A small audio captioner, trained from scratch: encoder activation star_relu.
Rows from block 3 of the audio encoder, named by matrix and row number. Rows with one number belong to one attention dimension. Each number is 128 + 32 x the weight over its row's rms, rounded and kept within 0 to 255. All counts start at 0. After the name is the row's rms in percent of the matrix's.
# v: attention value (encoder.blocks.3.attn.v.weight, 320x320), inputs 107-213
# proj: attention output (encoder.blocks.3.attn.proj.weight, 320x320, transposed), outputs 107-213
v.189 089 [155 134 130 137 165 173 154  44 157 143 145 127 141 129  93  97 141 129 126 139 123 126  98 109 118 197 101 129 151  97  90 106 114 195 107 134 101 108 169 139 185  84 153 128 137 125 162 153 131 102 160 118  63 128  95 146 106 131  64 165 133 130 107 138 101 124 154 126 106  79  68 161 123 131 203 130 113 169 161  69 135 100 138 126 142 163 122 101  98  99 163 147 105 111 101 102 160  81  75 134  97 118 149 132 136 183 133]
v.190 095 [114 144  79 110 134 142 130 145 142 156 139 144 143  93  93 178 173 118 124 151  61 166 228 171 125 140 120 201 140 131 116 146 133 146 101 162 113 148 129 120  95 147 134 141  83 109 169 166 113 119 174 132 124 121 182 112  72  93  69 105 173 125 120 111 156 186 111 132 101 151  91 184  90 114 121 140 143 117 140 152 136 177 101  73 104  89 125 185 105 102 145 108 169 216 120 162 161 158 196 132 169 164 105 171 239 104 143]
v.191 111 [116 120 103 135 157 123 114 135 115  97  77 204  57 183  88 101 125  89  90 137  94 156 129 169 137 143 121 163 154 127 180 163 109  88 110 111  96 108  89 164 150 180 135 124  84 118 132  95 144 150 185 144 105  74  89 103 129 111 101 108 214 129  96 117 106 102 130 123 131 128 132 194 132 130 110 159 136 124 124 136 108 159 124  54 103 141 162 167  94  82 139  77 200 232 133 152 159 141 169 100 144 198 117 121 157 108 124]
v.192 102 [141 132 109 113 163 158  65 159 133 196 109 105 103  87 100 159 145  73 138 114 144 141 103 113 159 103  75  98 101 149  64 122 113 116 152 126 100 126 116  94  94  79 132  95 115 122 137 118 106 104  68 157  53 163 176 165 163  87 126  89  99 168 148 100  65  99 118  91 141 140  68  89 151 130 165 125 106 125  82  77  97 111 105 163 167 168 123 157 158 132  93 113  86  85 185 197 104 129 112 142 157  56 151 135 141 167 121]
v.193 101 [100  87 132  98  89  67  89 105 132 117 135  74  95 101 121 163 112  91 101 151 114 159 112 154 126 135  20 113 168 173 152 101  93  68 146 199 143 175 111 116 165 145 115 107 132 160 114 141 101 113 135 121 128 158 123 173 222 129 119 130  58 117 111 142  91  92  87 132 146 135 109 165 151 126 150  85 107 124 163 135 132  94 128 123 164  80 115 149 103 173 116  97 197 137 138 134 108 106 124  81 150 125 131 216 103 102 138]
v.194 092 [185  95 116 105 155 138 164 154 111 142 145 136 142 135 130 140 150 135  96  95 103 123 115 128 126 147 190 142 102  96  67 133 113  97 130 130 126 176 181 127 130 136 160 131 142  52  88 142  85 142 135 168 126 103 155 140 137 156 123  87 100 173 114 131 172 179  98 161 117  88 130 142  80 130 177 127 133 144 124 157 139 101  96  95 143 146 154 119 124  89 152  94 119 189  98 172 166 143  94 108 152 114 125 169  64 139  81]
v.195 101 [ 95 125 148 107 151  88 162 134  74 138 150 139 114 136 176  95 108 146 150 159 145 103 119 119 126 129 149 104 139 143 120 127 158 102  96 162 192 134 210 109 142 165 125 101 159 136  99 120 160 173 167 166  65 129  80 101 134 150 134 164 137  73  95 143 138 128 103 150 107 135 156 198 140 194 154 135 107 116 151 144 159  99 146  90 139 107 158  98 153 161 184 151 186 111  95 135 141 111 131 132 156 103 100 129  90 196 112]
v.196 097 [ 82 143 132 128 104 158  34 138 118  96 105 113 141 117 123 133  44 111 164  68 166 152  91  98  89 164  48 120 188 164 142 110 138 171 195 136  96 132  97 122 147 185 132 196 164 119 100 106 175 160 118 108 124 148 114 158 227 109 163 175 102  68 121 157 166 163 118 167 148 136 129 162 120  80  94 169 104 129 155 135 161  96 174 122 135 101  74 142 111 167 103 129 160 147 131  38 126 120 153 126 107 125 137 114  90  80 152]
v.197 115 [108  67 112  89 159 114  93 122 106 145 148  54 125 133  90 148 148 149 119  61 123 182 148 103 133 123 128 117  80 145 113 153 137 109 102 124 125 112 147  78 112 112 159  68 130 104 163  85  95 137 106 195  39 158 123 120 112 149 137 118 142 162 110  90  92 160  97 127 138 131 103 111 127 175 110 131  82 164 120 108 122 149  95 145 168 172 180 160 183 143 141 134  99 144 159 197  84 155 107 157 159  72  99 123 170 231 117]
v.198 094 [131 104 156  98 176 152 105  76 144 153 101  61 173 146  94 171 159 105 126  34 151 132 174 138 108  79 210 135  78 121  93 112 122 104  91  76 152 165 133 109 132  90 144 137 110  28 174 133  99 107 109 148  78 131 165 158 111 119 155 119 143 158 152 119 145 126 139 129  83  80 117 108  79 125 119 118 141 129  85 133 131 190 154 124  87 159 172 170 148  69 126 115 119 159 173 187  97  81  97 166 107  90  69 110 153 146 211]
v.199 099 [106 105  80  76 181 122  45 163 136 146 112  70 139 137 111 161 115 149 147  80 142 149 149 138 127 109 140 147  74 106 121 144 113 123 144 124 137 131 146  96 106 131 174 118 129  47 107 125 125 109  99 111  77  92 160 130 146 123 149 139 118 169 153 131 116 173 128 104 128 163 106 103 100 139 150 107 114 135 127 156 166 143 117 164 131 213 113 142 167 157 110 108  79 133 178 174 126 157 107 129 132 169 145 113  94 187 193]
v.200 101 [102  77 139 101 139 101 138 163 109 186 156 113 139 152 107 119  98 137 124 152 124 117  80  98 171 151 143  92 144 159  65 122 108  55 153 169 173 129 119 139 105 160 107 115 144 173 139 121  97 136 116 142 111 120  96 107 133 114 124  86 148 143 125 113  41 148 125  92 112 205 158 142 162 152 197 114 140 103 102 131 175 123 106 206 133 124 129  55 143 177 121 136 205 104 152 131 117  93 185 142 155  69 181  56 119 174  58]
v.201 092 [113 104 145  86 157  77 107 168 110 163 127 128 115 172  96 186 177 148 140  82 174 190 101 142 126 125 124 139 133 119 133 131 149 110 127 148 154 141 140 107 116 160 118 135  62 109 121  86 139 178 121 179  89 161 103 166 125 143 156 133 177 141 119 104 145 106 125 150 165 167  89 122 112 184 135 132 189 127 115 123 153 155 114 134 119 142 148 129 198 169 129  88 117 161 162 142 106 169 107 168  86  72 155 117 132 190 222]
v.202 099 [ 60 140  89  91 171  75 101 144  97 122 131 135 132 136 112 150 135 168 168  73 121 112 170 132 132  79 152 116 141 120 142 125 115 144 170 128 142  85 126 120 145 179 158  95 107 106 111 141 106 138 124 138  97  89  69  61  97  94 128  92 161 143 141 166 156 123 179 153 141 111 148  91 162 116 125 168 129 145 159 164 159  90 150 180 182 129 115 103 196 124 128 125  98  96 183 142  94 179 120 152 122  53 130 122 123 209 152]
v.203 103 [162 113 172 139 106  91 209 115 176 178 160 126 166 110 150  69 182 164 143 185 100 135 224 152 186 136 198  82 116 173  89 116 151 119 135 130 175 178 154 152 115 132  81 142 129 195 146 159 141 129 110  90 170 143  85  63  54 102  99  86 124 155 122 101 124 152 132 108 134 124 113 178 162 109 206 116  92 100  75 139 115 127  89 117 113 119 129 123 108 122 122 156 154  96 117 150 214 142 161 152  75 120 178 141 165  65  76]
v.204 106 [ 73 163 115 118 209 186 160 120  74 114  91 157 196 161 117 116 104 156 208 136 198 109 148 132 112 136 125 139 111 126  94 118 136 134  88 106  97  97 125 130 161  72 142  80 113  96 189 134 135 132 130 113  27 137 153  85  83 164 136 108 146 104  98 104 124 130 129 133 102 146 125 134 162 160  80 121  61 105 137 132  93  98 145 136 102 108 123 113 173 104 134 170  90 109 130 174 115 149 160 133 152 148  58  75 167 162 138]
v.205 096 [156 115 105 144  57 131  84 116 148 185 116  98 159 115  91 150 132  73 139 159  98 117 127 116 121 149 123 117 119 139  77  73 100 181 107 100 133 151  68 126 109  60 117 129 136 115  92 138 127 130 105 110 114 154 145 155 165 138 136 122 125 131  92 137  98  96 126 128 172  80 129 138 152  90 134 100 167 160 131 121 159 185 162 175 159 141 118 132 146 160  79 142 151 124 175 141 137 117 134 151 170 155 139 125 138 115 135]
v.206 108 [118 152  92 117 114 141 119 121  76  64 146 115 109 108 166 129  99 108  78 103 142 125 100 131 117 116  88 110 133 128 220  76 128 140 113 156  90 111  69 159 161 156 105 105 143 167 156 151 117  88 126 122 134 108 123 121 169 110 103 171  62  94 149 164 166  88 114 194 129 101 183 153 159 108  98 169  93 126 237  89 139  90 170  53 161  98 123 131 150 106  82 121 130 137 125  55  87 109 113 154 175 165 127 157 137 118 141]
v.207 099 [192 145 109 152 171 152 147 136 107 112 178 125 161 187  95  95 110 123  66 108  93  73 125  99  96 124 191 141 127 127  70 125 114  94 136 108 161 154  84 119 137 123 168 121  97 134 157 109  87  64 104 123 182 118 129 160 107 116 157  96 141 125 103  99 176 132 138 114  43  74 113 100  92 130  92 161 184 111 159 150 150 137  98  99 126 116 126 152 145 100 102 103 153 165 151 110 123 107 144  75 143 188 131 114 123 117 140]
v.208 086 [168 147  90 117 128 105 166 104 217 119 130 109 101  85 174 117 119  93 194 181 144 110 132 139 103 134 128 161 133  97 137 109  73 111 145 157 122 159 172 141 137 121 169 151 108 121 150 119 173 117 167 129 105  84 103 181 136 153 123 131 116 105  60 121 112  52 131 168  96 100  79 240 162 150 136 109 101 143 130 112 104  80 150 147 116 163  96  71 114  76 130 146  92  96 101 100 133  99 106  90 116 164 163 126 123 154 135]
v.209 084 [114  87  98 103  69 130 192 126 101  89  84 129  85 171  67 139 171 111 119 175 185 174 116 156 187 139 103 157 110 104 155 138 103 156 123 156 139 116 144 107 156 157 116 149 181 159 109 158  95 118 179 131 122 130  76 101  78  88  77 121 120 144 139  75 134 188 197 143 135 104  90 153  91 135 112 137 146 124 165  82 109 135 177 113 154  74  90 174 101  97  71 111  86 138 143 157 198  79 134 104 203 127 153 132  66 164 157]
v.210 097 [146 157 131  98 135  66  93  76  92 149 102 134  89 189 154 124 150  55 109 144  88 149 118 157 137 133 136 100 131 135 148 149  89 121  88 152 154 124 132 202  85  96 155 150 104 138 118  79 216 127 136 135 145 118 129 140 156 124 135 121 141 151 139 131 106  72 168  90 173 167  66 108 109 120  98  75 112 139 148 132 113 151 195  97 123 139 178 173  96 125 147  96 185 163 129 146 135 139 112  64 103 110 133 100 113 145 180]
v.211 091 [181 151 180  84 120 124 162  68  91 126  76 145  95 120 120 133  78 115 104 113 134 151 117 107 162 168  97  65 128 141  84 156  81 122 132 128 120 153  85 142 134 128 126 155 150 130 119 151 141 163 143  90 148  83 142 150 136 126 154 151 146 164 117 122 127 121 138  82 104 144 114 129 131 135 163  93 120  76 164 112 138  78 180 151 135 138 132 149 133 163 118  89 144 146 103 110 174 135 122  76  35 107 130 128 113 112 139]
v.212 102 [126 127 130 109 123 119 109 103 137 123  75 100  68 160 177 113 107 136 136 111  94 119 116 112 146  99 147 135 119 121 152 138 110 114 129 135 167  95 136 111 153 131 136 179 131 184  83 158  97 123 214 107 149 117 139 152 153 156 133 167 130 157 122 209 148 111 122 197 125 123  85 182 107 159  94 126 131 122 103 119 131 146 111 201 138 140 141  73 148 121 125 130 195 149  90 130 108 108 133 117 121 120 181 134 133 156 127]
v.213 092 [ 99 115  97 170 136 189 116 107 126 150  94  78 132 146 160 118 134 127 118 142 100 148 114 138 127 104 141 167 118 141 143 133 127 133 123 129  67 158 176 132 131 149 142 171 103 159 141 168 132 100 135 160 141 147 173 102 141 172 162 174 152 165 156 171 156 104 157 141 132 126 126 116 119 140 111 141 143 153 101 135 129  82 160 138 147 148  93  59  85  76 126  96 122 136  71 129 102 128 126  61 110 181 151 125 117  87 128]
v.214 098 [180  90 117  98 141 139 115 117 169  61 121 101  74 109 139 156 102 112 154 176 116 131 117 132  56 146  64  87 100 101 163  40  91 124 130 148  81 134 116 134 127 140 160  98 150 111 131 158 145 134 151 114  81 134  78 169  89 103 152 101 168 128 138  79 181 127 127 102 215 131 110 188 121 158 180 129 191 150  82 125 159  82 116 106 170 152 154 133 138 128 110  93 144 150 111  89 170 101 134 125  81 156  90 135 140 131 133]
v.215 093 [130 106 151  92 118 133 159 108 118 176  88 135 112 152 148 167 176  96  95 113 142 145 151 146 131 162 171 165 137 146 128 120 110 135 141 109 230 118 108 114 126  99 149 125 145 136 163 120 158 120 110 125 114  97 136 100 140 159 133 190 136 138 169 131 123 122 160 177  94 111  68 162 124 138  80 117  62 122 153 110 145 117 179 121 143 142 156 106 139 160 153 160 153  57 103  98 110 152 124 184 171  85 146  94 106 124 117]
v.216 110 [128 105 155 103 147 132 172 105 145 130 155 120 139 102 112  98 106 138 139 139  99  71 138 136 117 151 154 108 134  76 108  95 125 127 152 127  84 172 116 124 133 160 121  82 107  99 157 164 127 148  96 107 114 135 138 126 142 176 139 100 104  77  90 125  75  85  95 116 144 148 139 148 146 114 171 136 108 123 116  91 144  52  95 119 111 124 106 116 116 118  98  76  46  98 117 130 152 121  93 119  94 137 123 139 105 126  67]
v.217 090 [138 140 166 165 101 148  60 170 120 103 126  93 163 136 132 178 117 162 142 143 154  75 133 152 114  76 140 137 121 140 153  80 150  94 138  60  86 148 143  76 129 133 146 122  99 112 161 167  28 125 113  86 115 207 171 151 145 119 221 161 157 181  91 102 150 217 131 133 172 175 200 112 138 126 158 171 182 122 126 157 135 149  94 186 164 157 113  80 142  96 116 120 118 111 120 139 111 130 154 155 122 174 131 118 110 160 147]
v.218 097 [134 152 122 105  94  99  86 166 138 167  50  90  64 138  75  66  72  81 139 141 119 189 104 153 108 129 139  84 166 150 211 143 120 180 165 151 140  98 135  91 119 116 132 130 147 142 132 115 221 139  79 135 128  82 111 104  88  77 150 107 133  88 113 117  72  78 123 125 118 109  60 103 132  72 138 145  76 137 163 129 146 179 188 136 100 155 123 158 111 140 113 108 135 134  92 120 148 164 106  81 104 165 121 108  58  76 164]
v.219 096 [ 96 149 127 132 118 167 139 136  96 136 121 105 174 151  64  96 142 157  91  97 140 113 164 148  94 181 170 160 157 159 150 155 143 130 122 116  86 135  76 102  98 188 105 134 151 156 144 153 118  66  55 127 128 193 182 160 144 127 103  90 144  68 108 128 112 149 124  75 107 150 172 114 143  48 109 188  84 134 134 142 125 128 130 125 112 127  99 143 112  91 118 165 102  99 155 104 119 174 144 136  84 106 120 122 134 120 129]
v.220 089 [139 116 106 175 121 161 118 156 107 121 172 129 148 129 227 118 161 116 106 157 137 126  88 194 201  88 111 151 107 164  94 122 123 115  73  79  74 111 109 151 159  74  84 115 102 121 160 158  97  86 141 113 128 149 218 138 146 184 127 158 147 171 197 120 137 119 101 144 112 136 120 142 143  29 104 157 131  97  65 123 151  94 131  69 106  89  97  76 102 117 135 189  88 139  84 169  71 157 109 147 177  86  54 129 128 139 122]
proj.189 088 [125 137 174  85 118 106 161 130 106 127 124 125 173 110 130 145 187 149 164 129 140 122  92 114 120 156 136 120 139 155 108 155 115  98 140 146 155 164  59 148 116 100 164 101 171 142 160 111 108 183 130 156 135 130 169 113  62  68 115 169 142  87 125 136 130 230 121 112 106 131 139 108 126 113  93 132 105 146 117 188 158 103  98 152 119 135 135  32 138 106 143 109  91 137 128 167 126 140  97 132 204 179 111 175  96  45  77]
proj.190 097 [137  77 145 153 180 142 153 135  96  45 120 138  99 168 165 114  99  76 163 104 190 124 135  80 110 117 121  92  79  88 157  96 108 103 162 120  77 120 137 102 169 103 101  86 106 150 136 169 123 144 166 104 139 120  73  46 168 142 104 110 130 161  96 125 147  94 136  99 131 154 179 142 110  86 122 153 153 137  97 127 140  64  98 161 131 119 122  77 123 124  75 151  64 112 140  83  76  94 115 117  60 111  99  96 142 177 138]
proj.191 109 [144 115  92 136 128 113 147 116 157 186 144  87 199  95 208 121  70 143 125 184 142 104 150  91 124  89 154 152 118 107  87 114  79 103 125 119 132 126 153  49 219 125 100  82  97 178 120 224 136 131 115 111 135 194 197 126 153 126 117 118  96 145 107 114 110  85  88 160  84  65 181 107 130 107 144 162 130 139 135  80 103 145  94 174 142  92 113  94 122 149 100 146 106  77  81 178  91 126 135 152 127  97 147 144 165 154 114]
proj.192 099 [ 91 179 123 177 103 149 120 120 103 120 129 140 113 173 122 106 122 150 132 106 154 143 149 131 104  97 109 157 117 169 146 106 115 126  90  88 101  69 157 168 138 137 111 137  99 153 198 132 125 140 159 112 130 117 171 146  87 127 175 177 124  54 112 117 181 183 102  97 129  83 220 106 162  81 200 166 124 174 153 153  76 152  91 145 124 121 125 116 187  92  85 148  50 124  85 141 187  72 141 141 109 171 123 102 146 120 104]
proj.193 104 [127 180 114 187 124 156 123 144 147 169  52 134 148 127 178 104 111 148  94 149  92 159 122 102 114  99 178 120  77  78 106 171 130 167 138 108 120  86 124 203 130  89 133 142  76 106 145 189 139 103  95  94 130 126 122 130  99 158 137 113 105 124 142 125 108 134 147 113  92 124 105 122  81 102 155 113  95 149 130 138 165 176 144 205  79 145 125  62 128 105 121 162  62 140  81 138 149 110 114 175 107  65 125 145 175  40 120]
proj.194 097 [114  90 148 127 109  95 130 111 168 143  90 158 123 121  99 108 137 128 141 148 111 103  80  95 113 161 143 144 177 199 152 127 105 156 131 144 163 187  54 112  97 179  72  86 175 113 149 113 180 168 102 140 122 127  86  75  73 164  85 154 128 108 163 167 102  92 141 173 143 140 102  77 170 120 105  94  53 110 196 165 162 192 141 104 119 113  80 119 115 111 129 175 137 105 146 155 145 119  92  99 153  70 201 107 151 114 161]
proj.195 100 [150 133  76 157 123 118 148  97 175 199 150 172 124  95 104 125 125  96 118  77 100 154 103  72 114 148 104 176 110 130 128 162 111 150 155 158 149 161 129 158  75 154 155 117 154 142  95 110 118 129 112 108  89 104 146 116  87 141 102 107 127 122 106 102 133 124  95 153 106  76 105  92  95 180 136  84  79 174 160 161 140 122 133 136 121 152 102 147  75 113  84 159 122 190  74 116 128 147 126  96 158 168 141 125 165  97 131]
proj.196 104 [189 140  91 117 145 134  97 106 128 126 159 138 159 103 188 158 118  42 173 194 121 136 189 185 180 108 146 149 116  75 108 180 150 107 144 126 137 116 135 152 114  93 107 128 137 122 151 154 134  67 113 100 154 131 130  72  76 112 115  65 183 165 117 137 105 164  92 149  90 176 148 153  32 148 121 187 193 130  75 103 110 153 134 168 115 114 148 103 143 169 195 110 113 134 168 111 121 154 155 169 118 106  72 119 146 135 114]
proj.197 115 [104 157 123 156 111 114 139 117 110 169 103 176  97 124  99 114  97 141 128 104 132 146 106 129  78 138 127 168 148 174 187 119  41 110  98  90 126 101 109 113 114 163 143  75 165 228 131  98 124 145 163 129  88 147 122 157 139 117 118 144 114  40 130  75 184 145 127 151 140  93 157  83 170 109 178 119 104 150 187 187 124 108 107 126 147 107  94 120 173  88  58 167 139 143  73 176 191 110  91  99 145 188 205 157 121 105  91]
proj.198 096 [ 84 101 129 101 154 111 148 133 122  92 116 161  69 118  91 117 132 149 146 161 144 151  86  93 103 174 173 128 136 174 105 122 118 156 128 149 127  86  63 122 109 160 140  45 148 200  99 134 135 106 104  66 106 105  36  86 117  81 153 153 139 104 166  95 115 128 140 156 158 137 146 104 151 139 135 156 137 135 120 162 102 101  99 147 141  62 109 115 187 177  98 167 116 148 149 149 120 163  90 103 117 157 163 146 153 148  91]
proj.199 097 [124  91 117 110 113 136 157 141 103  98 147 208  50 107 124 120 123 139 113 135 133 135 133 125 107 160  93 153 133 175 139 104 118 171 143 132 130 118  55 100 145 151 167  87 159 194 156 129 172 124 139 143  84 108  64 145 128 121 113 130 184 128 159 116 155 162 127 179 145 121 189  91 139 130  48 141 102 168 139 108  77  56 155 126 173  45 111  99 158 146  98 172 141 175  99 125 167 142  88  90 116 152 147 140 124 110  76]
proj.200 099 [134 167 136 174  95 168  92 159 131 113 119 127 154 107  82 104 130  87 168  71 181 147 116 147 120 128 176 102 101 151 168 174 191 135  84 163 140 133 182 121 101 122  83 135  66  80 153  68  93 196 110 184 155 184 142  94 167 154 148 116 175  97  87 165 158 143 114 156 150  69 100  71 119 139 128 145 137 172  68 123  55 138 117  85  92 163 127  84 153 109  95 136 124 158 167 150 170 147 188 148  89 153  93 159 140 157 147]
proj.201 092 [163 115 120 137  75 110 153 140  82 119 149 163 110 106 115 152 128  93 204 156 102 126 138  90  68 166 157 152 115 177 159  76  51 131 124 149  92  84 120 123 149 124 113 111 157 141 138 161 142 136 150 128 111  74  97 143  97 114  81 117 157  71 131 158 197 142 126 124 139  75 178  82 127  57 146  80  53 111 151 113 121  51 113 126 163 130 125  38 112  79 112 148 103 108 111 122 130  76 108  94 168 195 214 115 164  86  80]
proj.202 100 [181 131 136 187 144 114 134 141 116 150 120 115  86 109  91 108  56 146 138 105 160 119 179 141 134 171  72 147 181 148 114 121  88  48 127  86  87  94 112 136 125 197 122 130 169 149 157  93 141 113 135 130  97 133 128 153 113 120 102 125 112  89  80 102 145 132  59 112 105 116 159 143 143 133 123 196 123 144 144  70  81 107 112  93  82 154  91 153 122 127 117 139 169 139 108 156 167  84 100 106 200 156 159  88 146 106 119]
proj.203 106 [ 92 131 118 138 150 114 100 118 115 108 134 103 154 133 137 144 134 150 153 106 128 130  78 105 126 147 144 108 139  50 164 157 148 130  94 159 108 170 150 139 151 158 150 194  95  40 104  89  91 184 124 145  89 153 185 168 154 208 172 126  91 155  90 115 100 119 114 127 157 130  80  63  92 167 132 117 111 139 111 167 155 113 134  87  87 125 104 154 118 111  76 143 152 127 146 118 123 132 170 117 119 124 105 164 101 177 201]
proj.204 103 [112 144 119  93 205 129 153  81 132 128 188 137  97 126  43 117 110 113 130  82 127 147 106 105  92 144 131 162 163 195 107 135 103 123 176 142 116 106 123 152 148 181 121  48 183 170 125  71 100 116 171 110 172 140 114 178 104 106 121 127  97  96 120  78 150 132 111 130 139  91 136 194 133 154 179 139 122 211 149 104 121 125 115 126 190 137 125 204 175 120 132  88 154 186  95  91 176  63  90  95 136 207 188 157 106 136  59]
proj.205 098 [144 141  99  71  87 134 111 194  73  46 108 118  92 163 146  95 116 163  77 195 119 170 171 136 182  65 145 105 132  78 147 137 132 161  54 109 131 102 126 155 157 140 141 182  84 111 143 148 140 109 116 119 107 158 131 118  91 176 161 173 168 143 120 101 110 188 130 102 106 125 170 114  87 119 135 194 189 128  85 120  89 147 132 125 106 157 146 130 183 190 138 118 106 105 129  85 172 137 124 153  69 117 141  88 156 146 130]
proj.206 108 [130 170 116 142 154 131 153 130 170 211  94  94 136 101 149 127  84 101 125 183 127 148 139 170 143 122  98 134 116 131  82 141 152  43 180  87 113 137 105 159 120 135 124 156 130 144 117 158 111  79 137  82 176 154 155 140 111  95  82 135  89 141 109 131 104 157 134 123  61 182  94 194  90 109 102 135 178 118 100  93 112 183 161 209  81 158 107 177 136 144 183  83  92 133  92 126 155  81 124 131 172 118 137 109 157  19 103]
proj.207 101 [126  77 133 117 125 174 150 136 160  81  99 162  84  92 139 100 117 154 105 186 167 155 151 159 137 130 156  81 136 114 133 139  98 139 114  98 139 176 184 128 132 153  26 141 148 117  91 149 124  39 143 104 127 128  27 105 129 130 127 122 171 152 152 154 126 151 140 139 152 151  95 182 159 160  75 135 108 118  91 111 122 158 113  96  92 106 114 104 148 142 134 133  74 122 136 141 150 160 106 158  88  73 163 145 169 119 114]
proj.208 086 [118  99 128 152 171  67  88  92 113 122  99 163 104 119  37 152 107 189  53 107  53 136 113 131  80  99 147 172 161 156  86 134 116 122 121 128 126 166  93 151 105 154  98 113 158 174 112 148 139  80  86 133 132 116 154 138 114 126 143 127 177 125  91 115  90 178 104 176 154 130 191 121 163 156 147 140 137 138  94 103 154 135 119 133 150 167 138 180 159 205 101 148 152 170 127 109 183 167  84 167 131 156 106 161 153 134 147]
proj.209 084 [ 98 158 124 157 162 188  60 151 118 137 117 138 154 139 144 160 102 187 160  48 103 170 146  82 163 153 154 171 136 233  96 124 149 100 134 102 103 127 167 148  95 117 149 131  99 158 186 110 107 159 120 168 120  90 106 178 138 118 140 110 130 114 115 122 146 121  87  49 126 107 149 124 182  77  61 146 112 133 110 170 125  97 110 119 113 144 148 134 173  67 125 131  59 104 122 124 109 135  47 171 146 184  56 170 164 101 161]
proj.210 096 [130 131 115  88 144 130  96 141 120 157  92 149 119  22 136 162  25 125  76 169 163 106 196 116 148 121  78 126 155 106  89 112 187 111 115 110 165 171 139 123 103 111 136 161 157 174  46 139  86 123 122 110 159 157 114 175  91 132 134 126 138 123 147 167 113  92 105 116 122 133 167 140  99 107 143 122 122  88 145 118  92 148  94 189 111 181  89  73 123 173 128 126 112 101 106  81  92 113  76  90 178 126 126  87 194  69  93]
proj.211 094 [ 89 171 126 122 126  82 140 125 101 133 158 122 102  75 123 184  56 102 111 102 124 107 153 132 124 111 129 137 172  86 147 106 101 120  80 158 129  95  97 106  81 127 189 144 102 124  80 148  92 106 144  91 140 181 177 104 116  74 133 110  85 170  85 134 155 146 137 159 100  91 130 124 198 150 167 123 182 151 159 140 122 129  96 144 173 112 180  78 115 141  86  71 170 176 158 121 112 113 163 139 172 106 204 141  91 139 126]
proj.212 105 [164  71 119  92 130 147  98 105 166 172 155 163 109 110  64 116 138 111 109 141 103 155 160 115 141 150 128 155 154 134  98 124 198  80 172 121 107 171 139 177 145 179 116  93 159 137  97 186 116 102 107 107  65 109 133 184 133 148 137 110 172 109 118 136 105 154 100  61 170 141 134 135  57  70 136 159 136 145  92 155 167 108 137  98 110 162  96 170 107 218 175 137 126 131 145  81 120 152  53 118 127 113  99 131 162  86 158]
proj.213 093 [154 130 119  93 170 133 103  90 133 104 168 188 119  97  36 136 113 137 141 168 114 145 178  94  77 164 146 154 195 141  93 119 184  89 167 142  91 157  67 175 127 167 139 124 100 150 145 143 152 140  94 138 116 137 125 170 139 117 125  79 136  72  86  76 104 161 107  97 186  97 162 155  89 106 120 133 140 143 136 162 162 117 107 100 118 101 109 168 108 189 171 174  58 103 127 138 129 169  68 169 152 116  95 123 175 161  88]
proj.214 097 [ 71 172 127 129  93 117 169 132  88 130 145  85 133 147  71 152 116 158 138  64  77 148 146 121 126  88 134 163 182 101 198 168  77 180  78 137 133  79  88 158 120 130 164 162  84 113  92  67  59 138 165 159 119 144 160 115 128 175 145 153 109 106 121 107 117 191  98 171  82  74 177 119 137 163 109 146  84 103  79  94 125 182 114 157 109 132 126  85 115  48  50 136 144 175 105 123 142 141 161  75 146 149 214 156  98 122  51]
proj.215 094 [103 108  93 113 163 110 137 124 154 121  91 162 154 101 161 146 168 100 107 136 124 108 166  96 146  96 164  61 133 126  98 140  97  80  88  93 136 157 199 113 124 163  82  61 125 167  99 140 141 143  79 122 140 167 134 197 109  74  88 126 186 160 105 104 182 130 142 107 136 169 175 121 134  97  93 128 137  61 142 115 178  79 138 139 123 137 101 182 156 185 161 171 115 113 174 172 106 126 140 102 135 136  75 140 174 156 157]
proj.216 109 [110 173 104 143 125  82  95 136  85  76 131  89 105 110 123 151 139 151 118  91 138 117 122 129 111  85 141 156 129 149 200 134  76 171  81 155 142 121  86  70 119 123 159 142 109 127  92 111 106  97 132 154 102 129 187  93 141 106 125 170 131 166  52 150 146 120 118 188  88  69 114 149 168 186 137 142 130 141 135 137 104 152 146 128 124 124 163 105 142 122  46 115 179 186 176 137 149 108 198 164 148 133 203 176  46 148 122]
proj.217 090 [126 168 169  91 112 154 109  90 159 114 106 106 119 118 124  70  96 104 147 108 142 124  79 121  61 148 149 142 157 171 175  98 142 140 150 128  85 145  89 122 146 145 171 149  83 128 176 164 179 152 136 143 115  83 143 148 161 132 124 137 143  85 132 171 131 139 131 131 156 106 107 116  96 141 139 165 135 142 160 158 161 137 143 160 137 142 141 132 123  60 112  97 126 164  85 133 141 122 167 116 133 146 163 192  93 141 130]
proj.218 096 [ 73  89  84 154 170  99 124 129 121  95 105 162 106  58 160 145  99 186 134 111 155 179 111  67  87 107 112 113 142 116 149  88 144 118 148 104 107  88 154 139  87  75 148 125 119 146 100 189 117 130 111 104 178 121  93 155 133 149 148  98 152 120 128 102  97 148 135 187 195 166 178 199 157 152 145  67 122 139 126  98 151 135  95 139 150 161 138 104 137 127 118 144 114 148 153 113 153 143 143 163 168 126  97 129 173 154 121]
proj.219 096 [141 138  90 141  88 126 121  93 140  72 129 103 120  73 206 166 220  89 177 116 208  91  67 137  72 138 161  72  76 102 138  98 143  99 170 114 105 116 130  89 118  65 184 110 154 102 199 152 159 130 102 140  98 130  80 125  99 185 153 110 142 148 148 143 147 103  72 137 160 151 107 171 127 122 154 108 170 206 179 123  82 112 147 117 122 104  94 125 200 135 148  98  56 150 144 100 139  99 141 178  87 123  75  64  81 147 147]
proj.220 094 [135 169 146 110 186 183 122 107 123 158 127 136 199 168 105 149 115 115 105 135 144 133 183 117 145 121 166 134 120 107 109 159  97 170 103 147 100 155 142 110 180 180 187 158  95 114 106  78 156 171 116 140  97 134  68 125 200 177 171 131 182  96  88 115 145 180  95 133 115 118 102  81 106 128  70 145 139 115 113 136 135 122  84  92 148 118 123 124  95 102 163 144 130  76  48 149  77 149 128 124 147 127 157 166 158 194  76]